config.toml
encoder_arch = "mlp_mixer"
model = "image captioner"
dataset = "patchworks of several textures"
train_examples = 145000
image_size = 64
crop_scale_min = 0.8
horizontal_flip = true
tokenizer = "word"
vocab_size = 40
encoder_norm = "layernorm"
encoder_norm_position = "post"
encoder_activation = "gelu"
encoder_mlp_ratio = 2
encoder_parallel_block = false
encoder_dropout = 0.1
encoder_inner_norm = false
encoder_patch_size = [4, 4]
encoder_conv_stem = true
encoder_layers = 14
encoder_width = 160
fusion = "cross_attention"
decoder_width = 256
decoder_layers = 6
decoder_norm = "layernorm"
decoder_norm_position = "sandwich"
decoder_activation = "star_relu"
decoder_mlp_ratio = 3
decoder_head_dim = 32
decoder_fused_qkv = true
decoder_bias = "all"
decoder_qk_norm = false
decoder_parallel_block = false
decoder_dropout = 0.1
decoder_inner_norm = false
decoder_positions = "learned"
decoder_cross_attention_every = 1
decoder_tie_embeddings = false
init = "torch_default"
residual_init = "none"
optimizer = "soap"
beta2 = 0.99
lr = 0.0021
beta1 = 0.95
shampoo_beta = 0.99
eps = 1e-08
precondition_frequency = 50
max_precond_dim = 1536
one_sided = false
adamw_lr_other_params = 0.0018
grad_clip = 0.5
steps = 8500
batch_size = 256
epochs = 15.0
lr_schedule = "cosine"
final_lr_fraction = 0.01
warmup_steps = 420
weight_decay = 0.1
adamw_weight_decay_other_params = 0.05
Rows from block 7 of the image encoder of a small image captioner, named by matrix and row number. Rows with one number belong to one neuron. Each number is 128 + 24 x the weight over its row's rms, rounded and kept within 0 to 255. All counts start at 0. After the name is the row's rms in percent of the matrix's.
After each neuron's rows are labels from the 100 images, of 14848, where the neuron reaches its highest value: "top examples" is what is common among them. Only what is clearly more common there than usual is listed. The data: patchworks of several textures.
# fc1: MLP up (encoder.blocks.7.mlp.fc1.weight, 320x160), inputs 0-159
# fc2: MLP down (encoder.blocks.7.mlp.fc2.weight, 160x320, transposed), outputs 0-159

fc1.100 117 [131 106 136 168 154 161 117  85 113 176 167  95 127 175 117 164 130 160 155 139 160 122  96 104 129 120 166 172 122 127 151 152 103 115 114 112 121 170 166  99 102 137 152 136 166 129 104 128 137 140 113 140 124 148 164 125 103 139 136 132 139 158 109 155 129 123 147 141 134 113  89 108 126 138 124 165 129 121 144 136 150 161  87 132 142  90 167 117 140 147 120 137 143 100  99 127 144 146 138 138  76 109 100 128 132 158 177 137 131 111 162 144 170 122 174 166 151 123 126 102 114 135 140 152 123  98  97 123 147 118 185 144 119 159 136 145 164 176 103 121 135 121 118 111 119  97 158 135 116 157 143 141 158 109 118  87 158 143 160 180]
fc2.100 113 [164 102 140  92  87 103 132 129 153 161 107 140 101  99 106 121 129 120 141 141 141 127 142 121 118 128 135 111  90 122  91 177 142 107 158 104 127  82 127 142 144 126 126 103  86 124 150 150 115  85 143 108 111  75 123  99 133 150 149 125 114  99 150 132 137  94  91 125 144 136 131  80 138 167 137 143 162  83 124 103 105  94 131 138 148 170 112 126  78  93 138 119 110 152 151 131 102 103 133 152 163 130 147 132 149 140 115  97  93 149  79 127  79 126 101 124 142 150 152 138  66 160 147 142 136 128 121 135 136  99 117 104 100  78 151 109 123  92 138 126 143 116 114 165 139 160 127 128  94 155  87 137  93 101 108  98 108 122 121 102]
top examples: labyrinth

fc1.71 111 [141 149 114 124 125  84 144 124 114  98 123  74 115 195  81 102 167 116 128 125 151 167  74 135 119 141 102 111 148 161 103 104 140 145 112 145 141 142 160 128 128 124 115 161 135 185 119 154 132  96  97 132 182 187 108  99 113 109 136 121 109 154  99 144  90 124 163  98 143 114 129 129 135 128 130 120 113 109 114 103 123 122 106 147 122 139 133 158  97 114 149 152 105 119 141 180 132 131 146 127 154 148  97 143 138 110 133 113 127 102 116  97 124 111 122 132 102 124 203 147 126 134 105 164 118 173 118 102 147 127 124 131  81 116 169 106  85 104 124  97 132 131 122 133 134 119  90 117 114 125  92 107  86  96 108 150 141 118 126 158]
fc2.71 115 [146 124 148  98 139 134  99 140 110 119 112 128  81 120 119 135 178 132 119 164 181 129 132 184 146 144 157 106 162  99 128 121 125 128  94 123 117 167 141 127 115 158  74 118 133  97 154 133  66 129 161 112 107 164 112 120 131 156 132 105 118 105 154 108 120 156 161 119 146 120 172 123 136 117 109  96 115 128  79 153 119 112 149 135 114 153 159 117 153 145 115  99 164 148 109 105  95 129 142 106  72 143 136 114 130 112 138 100 148 111 141 110  46 127 132 116 146 126 150  76 131 151 127 124 156 166  99 113 123 157 159 109 159 137 115 112 148 136 108 112 116  92 136 124 123 119 143 129 102 118 159  82 120 173 121 134 119 146  81 132]
top examples: wood; centre pattern: wood

fc1.74 100 [ 94 121 121 140 109 128 110 140 143 117 100 157 129 127 130 131 175 146 138  93 135 113 116 105 115 123 162 137 115 140 112 144 137 144 130 108 139 127 133 118  92 117 106 146 118 162 126 109 132 142 100 118  92 140 138 127 134  79 145 129 121 162 178 125 143  93 164 109 136 139 123  99  95 138 125 229 116 111 112 155 134 107  75 147 165 111 129 165 130 141 138 137 165  85 115  85 124 162 118 127 161  98 108 120 148  71 110 135 121 121 113 122 133 160 100 127 141 156 133 109 106 102 125 120  85 177  68 142  88 113 131 115  98  87 118 116  88 109 169 131 166 132 118 141 124 139 117 111 110 169  95 114 135 141 153  93 138  99 139 112]
fc2.74 107 [113  85 124 128 156 152 110 119 129 135 147 106 132 102 139 140  88  72 141 167 117 115 136 165 158 147 112 147 119 157 183  95 160  94 117 126  58 132 111 134  97 152  71 157 138 120 140  80 152 118 124 111  84 147 116  80 113 130 108 115 147  93  84 112 134 120  92 100 120 202 164 146 132 136 143 131 135 139 124 170 112 130 132 119 111 149 143 140  98 117 134 113 102 136 134 170  99 154 128 111 116 124 105 117 152 148 166 161 110 110 120 119 129 135 132 115 116 157 164 152 119 176 129 118 145 176 138 156 134 129 124 135 163 157 126 127 130 134 129 113 116 141 106 124 181 118 115 160 101 156 122 125 136  82 102 144 129 145 112 116]
top examples: wood; centre pattern: wood

fc1.309 101 [137 160 121 155 101 140 121 154 126 166 143 146  85 165 130 114 128 108 110 136 148 105 155 113 145 154 159 136 143 149 117 106 134 127 146 174  89 175 149 146 138 133 109 191 121 133 110 150 113 111 116 154  96 104 143 129 131  92 134 113  75 151 160 150 120 107 162 171 119 157  91 103 114 146 133 122 102 142 143 182 122 164 109 175  76 142 150 110 139  97 125  98 113 129 128  96 139 122 100 144 114 109  99 151 124 107  86 126 137 116  95 135 144 167 184 135 185 172 127 149 131 127 132 176 121 124 139 134 123 110 151 133 109 104 132 133 142 143 165 135 122 129 152 135  83  98 106 166 128 133 154 172 124 150 140 140 121 115 111 101]
fc2.309 090 [141 134 131 123 104 146 117 137 111 164 145 151 139 103 132 143 127 133 148 135 145 133 117 110 110 133  83 150 126 163 105 115 148  94 153  88 141 109  89 117  98  93 103 107 141 113 118 103 130 132 155 114 143 158 164 152 136 122 127 150 147 138  61 131 124 137 108  80 123 114 159 171 135 116  95 129 147 108 108 129 171 144 129  96 144  99 141 164 142 159 116 144 167  81 135 183 183 148 140 133 137 134 125  92 133 122 146 146  96 130 149 163 128 150 141 163  82 118 123 174 156 138 139 108 180 170 107 120 142 122 118  99 179 165 100 155 110 159  95 108 156 138 120 151 145 117 165 135 117 112  71 115 139 128 155 120 151 139 144 127]
top examples: grid; marbled

fc1.110 083 [104 131 111 134 122 144  94 102 137 137 101 138 102  98  96 129 155 126 141  96 115 171 139 173 141 105 164 135 114 115  85 152 140 123 133 127 125 152 107 126  73  94  97 116 125  93 122 129 191 137  96  99 134 115  96 119 128 117 127 111 116 172 124 112  70 211 146 116 110 126 146 139 119 122  84 137 117 174 148 206 118 110 122 120 128 115 117 154 155 152 124 136 123 125 176 129 140 154 117 126 143 146 143 136 124  96 119 134 100 166 123 146 111 117 106 145 149 142 153 155  98  87  97 103 114 124 119 110 134 159 120 136 117 119 127 167 115 131 145 141  94 117 123 112 134 159 106 107 109 103 141 126  97 155 115 117  72 138 147 173]
fc2.110 094 [106 132 139 119 131 108 111 109  99 147 142 154  82 115 111 103 143 153 159 102 120  73 136 157 104 115 131 116 126 156  95  70 111 123 141 127 137 161 150 120 137 141 110 144 111 111 105 138 177 133 123 108 139  93 151 102 153 131 112 107 106 137 184 134 160 109 123 140 117  94 119  68  83 137  86 118 150 148 162 140 144 151 128 141 118 143 103 127 175  99 137 157 103 143 135 110 132 162 116 159  76  99 181 115 139 114 125 113  93 135 138 114 100  92 146 123 136 128 156 162 127 125 121 150 131 157 112 152 160 130 127 126 115 141  91 107 160 159 129 103 121 127 148 137 160 171 118 153 123 142  98  94  88 135 114 111 105 188 148 168]
top examples: dotted; centre pattern: dotted

fc1.141 100 [136 128 116 117 128 144 179 137 131 140 128  79 121 125 150  91 129 121 114 112 107 125 182 147 162 121 136 160 153 125 102 110 110 124  96 102  76 103 129  98 134 187 130 148 117  60 104 141  99 121  88 112 144 145 125 117 134 118 104 134 114 162 154 136 141 160 109 142 126 155 131 108 145 119 110 132 159 131 128 149 130 121  98 152 138 127 114  95 143 107 119 142 124 145 127 151 139 137 102 160 100  98 136 140 148  90 107 129 104 122 135 140 100 153 144 126 164 176  98  97 126 140 136  65 109 144  66 135  95 115 121 103  97 128 106 145 126 163  88 107  88 154 129  89 105  85 126 150 133 133  87 143  99  69 157 133 129 101 133 156]
fc2.141 102 [132 105 158  94 147 136 158 118 143 139 147 158 129 115  97 120 119 138 160 168 121 189 110 106 113 177 118 114 140 113 154 177 139 127 115 114 112 174 132 122 121 108 124  93 121 115 141  81 168 130 150 149 183 124 145 132 113 102 119  90  92 113 159 124 118 115 132 154 166 115  84 166 133 117 143 171 165 126 124 157 153 161 105  86 123  96 105 101  93  97 111 109 100 119 122 133 131 113 133 132 147 105 145 117 138 121 152 169 129 119 143 146 124 106  87 106 111 176 130  93 129 112  97 125 145 119 144 120 142 110  89 133 102 132 114 110  87 111 147 115 133 152 137  93 134 179 154  96  94 100 114 144 161 175 116 150  98 147 123 110]
top examples: woven; centre pattern: woven

fc1.272 097 [106 116 106 130 100 164 129  98 132 106 139 114 124 126 138 130 147 142 123 119 137 103 121  95 112  64 165 149 150 153  82 129 131  96 156 115 104 147  89 159  97 140 136  95 157  87 115  87 128 139 180 122 139 124  95 101  85  96 114 129 166 170 126 132 142 114 123 122 216 143 116 192 126 144 140 130 132 119  86 136 159 117 114 162 125 172 144 151 124 148 127 116 125  95 159 152 125 121 120 142 115 118 140 146 120 138 141 106 104 114  91 102 157  97 127 124 133 143 134 108 139 110  83 160 116 138 119 160 134 131 177 117 126 103 109 120  98 111 113 140 103  97 128  74  94 111 138 142 153 157 101 123 132  89 121 133 107 148 139 111]
fc2.272 103 [105 137 125 130 148 128 104 136 148 131 155 171 179 131  91 119 122 104 130 150 101 120 118 155 116 104 129 119 108 129 145 135 159 144 109 108 128  84  84 174 123 122 141 139 151 142 136 148 105  84 158 117 198 171 120 114 117 141 109 118 180 163 144 129  76 112 132 139 133 146 136 148 128 136  87  90 111 130 143 156 208 125 135 111 119 139 110 142  93 134 140 142 132 103 117 145 106 137 112 158 125 120 108 127 136 137  59 159 185 123 142 102 162 146 131 149 141 168 131 127  94 125 143 138 125 103 125 123 103 125 125 126 159 131  85 164  99 138 100 167 119 134 153 107 161 142 150 134 156 105 108 164 116 156 137  96 113 162 119 144]
top examples: grid; centre pattern: grid

fc1.241 102 [104 163 139  87 143 107 137 129 111 140 121  91 145 153 117 178 134 100 101 163  95 139  76 105 163  98 162 143 126 123 114 154  91  86 142  91 132 134 172  48  94 128 166  88 114 157 101 141 131 120 195 130 137  90  97 142 143 143 131 132 143 137 157 148 111 145 104 156 136 105 131 145  99 163 123 134 124 146 135 134 152 154 143 161 129 143 147 141 140 150  94 100 110 107 138 142 148 137 121 173 106  70 121 126 128 106 118  95 123 127 131 154 102 131 141 133 179 122 134  99 148 115 124 127 140 104 106 117 123 121 111 109 136 150 110 103 119 112 132 131 129 134 114 119 123 141 112 111 169  79 143 160  76 156 124  98 146 156 113 140]
fc2.241 100 [133 164 122 142  78 174 112 106 105 102 107 164 145 119 160 127 165 125 175  90 145 106 197 151  93 162  86 125 153 135 122 138 125 124 133 174 141 120 155 181 102 119 111 106 148 111 154 121 140 143 120 110 116  79 156 121 137 116 110 118  96 111  80 129 132 102 133 127 160 146 117 102 138 133 137 157 143  87  95 153 128 106 139 101 114 147 125 109 112  91 161 175 101 133 108 117 102 111 131  93 183 165 120 134 104 108 136 161 108 131 114 128 185 114 144 134  95 156  99 140 125 134 138 146 142 149 118 150 113 154 134 162 106 146 143 133 168 114 150 113 141 120 115 117 133  85 141 155  95 120 165 110 151 141 110 151 141 113 136 139]
top examples: labyrinth; rings

fc1.200 092 [106  98 172 108 121 194 142 166 111 129 113 129 124 120 127 110 102 156 103 106 107 116 106 113 162  96 129 155 159 102 127 134 117 106 139 109 141 117 126 131 102 109 153 200 142 120 150 109 122  81 126 122 126 143 123 110 140 161 151 110 122 125 142 148 134 153 115 136 164 111 139 123 153 125  85 171 144 160 177 174 155 145 118 118 155 119 127 158 157 130 138 138 123 123 149 123  86 118 106 121  95 126 143 111 115 115  86 134 111 163 186 145 150 162 120 143 138  85 147 133 124 152 127 167 116 147 127 149 103 135 133 140 103 109 118 115 117 129 118  98 143 153 134 110 111 153 159 107 123 124 201 158 190 101 138 141 135 150 161 180]
fc2.200 106 [126 130  78 137 137 128 109  91 127 161 117 107 116 152  76 123 144 149 145 117 125 114 141 130 141 146 125 139 103 133 143 146 139 111 111 134 140 162 162  89 115 140  95 117 110 125  99 169 171 120  94 126  84 125 134 188 101 139 115 120 133 144  90 132 172 116 138  90 130 109 107 122 141 102  99 122 113 185  84 181 125 155 115 107 105 138 119 192 101  87 124 128  87 138 129 123 112 130 111 114 106  89 155  99 158 138 156 118 105  95 127 149 101 102 147 115  81 140 132 128  97 137 141 127 120 148  94 137 128 124 147 161 125 119  70 132 122 136 107 139  80 200 122 153 140 141 102 104 123 128 124 160 115 109 136 134 137 135 152 154]
top examples: dotted; centre pattern: dotted

fc1.162 086 [145 171 136 100 143 143 153 148 143 136 116 106 115 113  78  92 108  94 109 127 135 134 121 142 123  93 109 143 107 140  99 159 135 106 138 151 148 122 136 121 104 108 125 157 152 123 170 105  60  97 135  74 116 152 134 119 113 163 124 123 197 145  83 110 144 128 146  76 180 153  98 140 158 180 158 149 140 123 131 127 186 125 137 114 128 149 117 173  98 144 121 115 125  98 145 148 141 141 162 131 125 133 130 169 101 154 114 128 136 159 115 110  90 136 169 166 128 109 128 116 130 110 127 131 114 133 122  98 118 119 154 157  79 112 181 130 142 176 124 141 108 103 123 129 144 102 150 113 107 124 117 136 116  89 143 116  96 133 127 149]
fc2.162 087 [142 150 129 125  93 106 117  79 146 150 151 141 109 144 128 155 119 110 127 156 174 137 117  96 126 118 120 120 104  89 158 133 135 110 134 147 156 110 141 158  87 164 157  97 131 157 115 150 130 125 121 154 161 128 155 142 186 148 133 138 148  97 148 152  66 138 110  93 147 116 139 152 133 119 125 114 150 125 133  85 139 132 130  98 119 121 141 150 114 117 117 135 155 128  72 137 129 156 113 133 147 144 123 174 117 134 120 134 167 109  77 126 148 151 145 112  99 157 164 127 127  81 124 128 107 138 139 115  70 123 146  97 155 161  99 119 133  88 133 130 151 120  99 138 131  75 115 104 130  63 110 118 146 111  72  79 144 122 126  89]
top examples: grid; centre pattern: grid

fc1.268 095 [162 118 133 173 104 119  96  96 156 127 132 127 178 120 143 142 151 106 139 124 188 154 115 161 129 145 122  91 105 151 128 109 148 110 144 168 111 152  96  88 130 114 148 178 118 124 129 138 157  95 103 147 138 133 148 120 120 120  80 137 120 129 132 118 151 125  98  85 163 144 180  99  86 121 127  92  92 173 162 128 150 103 132 135 109  92 112 135 193 141 118 143 125 151 138  77 103 125 125 125  99 130 141 109 123 154 119 149 126 115 102  98 102 112 162 141 172 126 166 114 147  95 155 137 123 143 157  75 141 136 109 158 120 125 149 113 138 135 120 171 132 154 132 130 108 120 135 116 114 118 101 128  59 115 106 122 129 147 141 142]
fc2.268 089 [ 86 155 131 112 118 122 127 139 147 143 142 123  95 136 114 105 122 129 128 107 122 100 130 167 143 112 162 121 162 123 121 124 162 148 141 131 135 133 100 131 160 118  99 117 108 120 111 112 132 136 106 105 134 110 104 149 141 152 107  91 140 118 114 142  83 146 135 129 107  93 150 155 147 145 134 152 114 171 153 146 119 111 122 131 180 110 162 132 125 160 135 132 151 131 112  88  76 119 132 137  80 168 130 122 130 120 147 174  89 177 113 125 136 114 149 153 106  86 135 116  85 115 129 153 114 146  94 135 141 144 144  98 163 113 180 132 139 110 125  63 128 113 117  95  82 164 162  99 143 112 168  91 148 200 121 122 153 177 154 120]
top examples: dotted; spotted

fc1.94 097 [134 106 121 117 126 152 164  68 143 116 106 153 126 162 115 128 105 135  78 104 187  91 117 118  93 144 165 112 133 167 117 122 109 157 154 146 143 114 126  76  83 162 165 123  83 153 146  83 121 140 119 198 146 112 138 123 159 112 105 128 165 127 148 133 134 135 116 126 134 149 171 106 109 110 132  85 133 159 141 149 150  95 120 120  76 150 151 155 134 165 102 158 115 175 124 151 153  89 115 150 109 132 118 120 148 145 149 140  93 136 136 101 117 124 139 122 161 147 126 136 113 136 125 142 147 137 115 121 153  97 154 119 147 142 123 132  93 142 137 151 132 125 137 148 186 110 150 117 157 135  92 154 144 137 125 133 148 181 123 110]
fc2.94 086 [ 94 119  98  99  80 123 126 150 144 109 141 117 148  92 133 111 113 146 131  99 119 159 148 108 125  98 156 118  82 143 159  90 156 111 137 104 138  94 123  88 136 128 138 155 117 122  94 177 143 158 119 113 121 153 114 149 109 118 120 140 100 141 116 142 136 128 103 130 136 132 167 120 115 120 123 148 115 106 103 113 152  98 121 152 149  70  89 169 137 126  73 107 112 133 157 106 119  84 131 128 124 137 108 134 152  97 155 124 106 134 124 119 127 129 156 133 165  52 173 161  95 102 138 181 112 125 152 118 124 120 101 152 115 129 147 161 175  99 128 171 108 145 117 103 122 130  89 168 131 141 163  98 105  96 124 133 130  94 124  91]
top examples: wood

fc1.238 095 [129 130 161 125 114 132 130 161 108 148 145 121 157 187 115 109 132 134 129  87 118 124 143 122 148  92 112 107 152 106 122  97 122 115 181 180 128 132 167  89 191  89 106 128 136 104 118 122 144 121 135 133 116 112 110 116 117 148 123 123 168 161 147 106 176 178 109  99 174 170  92 147 133 154 106  78 125 136 152 130 127 121  97 102 167  98 150 122 134 140 147 162 117 121 139 106 135 147 152 130 156 122 104 142 103 107 163 117 117 114 186 125 138 149 102 118 103 123 109 162 142 117 121 163 121 129 158 114 130 145 157 103  74 138 157 116 165 146 133 106 140 106  93 154 161 148  92 108 124 113 145 118 149 108 169 105 142 108 141 108]
fc2.238 101 [106 117 165 151 152 188 114  95 147 135 146 136 157  84  94 143 122 128 125 171 124 143 124 163 102  99  87 164 136 127 100 123 129 141 117 119 170 141 129 107 123 124 154 112 163 144 126 122 107  92 137  94 116 139  92 161 118 188 154 147 124 157 106 124  89 123 131 174  89 133 172 112 127  86 119 103 151 141 146 117 138 105 114 130 155 109 160 118  98  98  88 168 120 153 124 104 130  92 126 118  93 113 143 115 118  99  90 104 144 156 133 126 117 124 148  85 144 138 102 119 113 142 116 138 108 101 111 169 108 127 154 139 152 138 130 109 133 140 148 121 100 121 182  80 173 114  86 149 146 128 125  89 126 125 101 133 124 157  87 138]
top examples: dotted; centre pattern: dotted

fc1.294 095 [147 124 126 114 165  90 117 124 138 130 141 139 107 115 137 151 127 136 169 112 150  88 116 128 151 120 116 129 111  51 130 131 125 180 118 132 111 109 108 105 138 150 126 162 104 148  97 162 123 155 169 129 140 162 137 162 113 123 149 120 140 105 109 146 145  86 152 105  96 161 133 143 111  71 126 142 116 182 156 123 180 115 102 140 157 151 125 173 106 125 125 125 101  82 128 121 116 149 101 153 125 118  98 147 146 132 158 146 130 114 137 184 136  89 163 107 123 122 113 160 100 134 164 119 107 139 132  82 123  88 144 136 117 126 150 173 141 147  93 150  95 102 153 129 111  80 117 103 118 124 107 111  98 115 127 122 161 131 172 103]
fc2.294 082 [150  88 179 173 129 177 115 149 124 119 118  41 120  75 145  92 112 102 106 110 138 145 119 142 141 128 147 115 124 156 141 115 105 154 138 124  93 114 134 125 133 128 155 125 106 133 107 110 102 124 116  76 115 140 124  98 123 100  74 146 112 100 105 112  75 132 109 114 124 137 117 123 109 131 107 137 147  97  83 129 131 113 142 112 108 107 123 143 136 137  93 133 132 131 140 138 149 105 145  98 162 151  92 147 139 149 154 146  98 131 172  69 147 135  91 141 134 136 143 129 134 162 144  77 129 143 155 120 170 159 163 134 161 136  82 137 159 119 128 117  94 116 137 140 162 120 131  81 148 118 138 126 112 111  88  88 143 126 113 111]
top examples: wood

fc1.223 096 [142 161 126 153 127  96 131 163 128  74 189 135 133 144 149 144 124 139 148 154 143 142 112 141 137 137 168 123 135 128 124 169 152 165 124 143 139 128 132 120 160 141 142  78 142 134 182 147 127 145 160 152 119 101 134  96 139 144 108  77 138 124 122 132 176 157 103 126 199 127 115 145 117 133 134 129 101 158 112 140 162 117 111  94 133 114 131 144 189 132 146 168 150  91 164  92 178 121 153 109 116 142 164 132 143 143  93  97 118 111 120 118 128 159 123 128 108 100 121 186 119 145 114 105 102 138 142 138  70 131 161 119 122  84 116 130 153 144 121 136 158 157  83 130 131 131 138 163 128 111 128 118 124  96 129 135 126 172 138 150]
fc2.223 103 [123 126  80 113 118  97  89 161  90 119  59 151 128 136 154 199 100 136 128 143 166 158 113 169 151 135 119 172 132 123 160 136 114 129 151 125  78 106  83 144 122 139 123 106 137 157 118 164  87 145 109  93 131 138 154  82 106 167 126 122  84 155 129 145 171 132 163 131 130 169 137 126 100 117 128 114  97 153 108 160 155 118 131 128 150 117 121 128 128 132 103 113 103 164 105 151 102 122 150 106 131 148  99 151 113 133  87 129 133 166 165 128 126 119 177 134 133  95 153 102 119  98 112 116 137 148 150 128 134 136 170 100 101 123 141 113 154 150 124 138 140 105 122 115 166 142  93 108 106 110 121  89 157 106 144 131 109 134 112 132]
top examples: dotted; centre pattern: dotted

fc1.87 123 [101 130 149 102 164 120 138 123 124 132 102 135 154 131  88 141 116 107 142 103 154 179 166 146 149 106 116 128 117 127  91 134 157 134 118 115 139 122 156 159 122 171 138 180 128  82  75 124  80 129 107 140 136 129 172 144 102 121 126  90 119 142 149 153 143 122 181 149 112 137 160 144  89 155 104 199  97 162 121  86 104 113 139 104 158 107 127 136 101 110 124 155 141 154 160 149 131 107 141 161  95 125 123 126 106 110 147 165 146  99 103 134 112 113 141 128 140 180 100 120 143 107 116 135 140 107 151 129 135 118 124 120 145 122 107 148 110 142 108 113 114  85 127 132 100 140 135 158 160 129  53 129 164  82 145 123 118 105 139 143]
fc2.87 111 [141  90 133 115 118 144 114 123 116 137 121 126 183 147 102 161 120 105 135 130  95 144 160 129 138 117 136 151 155 144 107 136 110 146 112 122 122 118 107 127  93 135 118 109 108  90 138 163 115 102 151 125  77 155  88  89  94 127 100 136  95  85 110 137 132  94 160 123 102 133 147 119 118 140 147 190 127 132 115 131 129 173 157 120 134 149 108 125 105  99 187 121 110 132 149 106  97 127 159 143 111 127 102 140 139 110 141 117  92 152 101 118 111 153 140 108 123 142 145 154 117 115  58 135 108 120 114 121  73 132 122  84 138 143  72  88  81 160 141 103 142 109 113 139 158 136 112 137 127 194 129 168 163 162 125 106 126 155 123 108]
top examples: labyrinth; centre pattern: labyrinth

fc1.173 102 [121 106 126 156 171  99  95 159 116 135 133 121 136 157 121  76 177 162 112 112 179 133 102 108 105 128 108 114 135 122 124 118 101 149 121  79 122 165 159 131  95 128 131 137 114 156  68 113 125 132 107 146 142  97 113 136 122 130 142 155 153 136 147 123 147 139 152 123  84 118 146 149 111 133 158 102  79 134  97 147 111 128 110 127 116 167 123 145 135 122 127 169 162 110 138 114 180 112 129 113 111 161  97 151 151 139 170 154 174 119 160  91 113 110 119  83 129 137 170 129 142 132 144 153 154 164 135  76 125 115 188 110 144 153 119 154 140 143 117 150 188 129 112  98 138  97 146 167 111 123 115 153 120 163 134 144 120 140 132 126]
fc2.173 109 [117 128 112  97 106 180 150 144 104 103 113 142 106 116 129 121 136 170 150 109 135  91 107 121 129 145 136 159 144 137 105  86 143 143 174 151 124 107  88 125 127 174 103  91 118 147 140 131 121 148 112 117 141 164  98 171  99 169 119 147 112 112 139 148 168 139 128 141 127 153 109 138 134 100 109  99 176 129 148 119 148 135 125 100 116 169 123 121 163 100 113  85 110 134 139 142  98 155 162 150 131  96 154 119 154  99 115  74 121  68 155 150 100 107 103 131 128 113 120 111  94 154 129 139 107 164 127 126 107 116 142 162 120  78 123 112 164 134  95 154 107 118 134 129 149 156  63  91 145 127  90 108 172 110 120 132 126 100 134 145]
top examples: wood; studded; centre pattern: wood

fc1.201 117 [126  95  98  84 122 125  88 113 114 176 169  87 124 113 126 136 173 120 137  89 173 104 132 158  91 123 138 125 108 133 120 107 155 122  84 101 120 154 125  93 147 105 103 137 110 152 124 119 152 113 125 159 131 135 116  94 156 130 124 126 143 142 159 176 128 142 112  88 111 152 135 117 105 146 111 141 123 128 104 106 139 116 172 153 108 127 125 130 104 147 140 149 155  97 127 119 135 137 106 132 127 121  87 151 193 123 143 188 139 117 133 114 132 139 129 152 174 151 152 163 119 118 102 140  56 168 148 118 126 142 136 136  92  97 130  94 132 189 137 143 163 128 104 167 146 172 123 124 144 115  91 137 147 113 109 142 159 122 154 125]
fc2.201 112 [ 99 116 132 118 158 142 120 153 158  85 107 137 118 115 124 122 123  79 118 179 185 145 108 175 161  86 127  98 119 174 131 161 134 142 153 133 163 116 128 103  62 181 115 119 107 116 163 185 114 150 114 164 126 142  99 133 153 121 151 129 127 130 128 117 144 163 157 156 127 125 144 141 161 107 116 125 182 113 123 117  89 106  87 134 150 143 113 128 115 114 190 140 106 119 134 153 127 187 120  95 165 172 122 128 130 162 141 130 120 104  87 141 118 147 109 129 122 122 130 153 138  93 146 105 135 153  89  95 135 115 136 129 149 167 138 135 131 126 173 118 118 107 149  91 107 125 113 120  97 128 141 138 137 120 134 144 130 125 101 132]
top examples: wood; centre pattern: wood

fc1.102 088 [104 104 132 122 115 116 128 139 130 145  89 105 119 123 141 124 120 120 128 109 122 112 155 126 127  96 139 145 118 118 110 190 123 120 128 105 100 140 130  57 132 131 132 128 137 118 145 121 129 180 138  95 151 130 124  90 112 148 118 144 130 149 148 139 157 167 133 126 114 106 125 147 116 117 142 105 164 150 119 136  75 162  95 104  63 127 134 143 157 150 132 122  98 125 128 174 139 130 132 174 165 115 140 149  79 128 117 125 156 104 130 149 116  95 160 159 157 121 150 146 109 165 174 159 163 113 108 122 109 126 121 146  71 100  80 130 119 162  77 144  79 144 118 107 129 128 110 167 146 127 104 148 154 132 182 125 134 142 152 177]
fc2.102 100 [185 158 133  89 126 143 123 131 142 141 155 106  94 163 112 144 121 137  94 150 142 140 137  87 121  98 182 111 107  92 149 131 105 150 119 154 118 117 111 123 110 145  95 148  88  95 138 154 133 112  75 134 151 131 182 140 119 151 149 104 102 149 119 120 108 161 154 125 109 137 152 159 163 129 149 128 124  84 128 118 117 143 151  93 138 155 117 117 144 127 107 122 116 158 160 109 120 135 146  92 146 122 153 103 117  99 131 142 166  95 104 168 125 133 143 146 133 110 118 148 123 118  80 119 136 105 104 178 103 169  97 177 153 109 131 129 144 158 120 136  93 106 130 122 129 148 197 127  99  73 133 135 175 114 119 141 119 117 165 122]
top examples: woven; studded; centre pattern: woven

fc1.30 092 [ 81 141 107 143 138 122 161 151 126 142 197 131  86 144 111 133 134 109 121  63 115 111  89 115 164 102 138 125 132 105 115  94 156 133 129 153 107  78 142 135 152 143 146 193 105 120 126 154 115 136 113 114 129 106 121 146 112 110 151 161 129  95 135 100 105 128 139 103  91 131 152 123 143 114 123 140 108 116 107 129 155  83 131 122 137  90 101  98 101 133 119 156 134 127 163 110 133  87 126 171 117 120 100 154 121 165  96 155 137 110 104 153 167 133 120 111 146 152 117 150 110 161  98  79 146 102  98  95 150 164 125 139 131  98 112 155 115 107  88 137  81 128 103 138 134 127 157 128 129 101 148 146 156 186 149 145 124 130 150 148]
fc2.30 098 [135 113 106 137  90  87 124 110  84  75 170  80 143 115  83  91 138 127 110 150 165 102 138 136 128 117 112 134 125 114 151 143  95 142 142 103 118  75 169 108 151 118 106 147 117 145 144 107 150 150 160 129 159 128 132 116 113 112  94 133 102 150 137 128 135 117  64 137 122 130 111 134 115 117 164 115 129 138 103  99 128 163 127 110 161 122  89 118 109 135 102 134 134  97 122 126 102 156 146 106 143  86 129 138 117 129 133 139 127  97 121 142  98 132 137 147 105 148 102  88 136 182  60 128  67 102 102 166 139 137 136 108 164 139 188 109 120 102 142 126 151 110 105 138 149 133 171 125 106  77 130 123 153 143 112 113 139 144 129 116]
top examples: woven; centre pattern: woven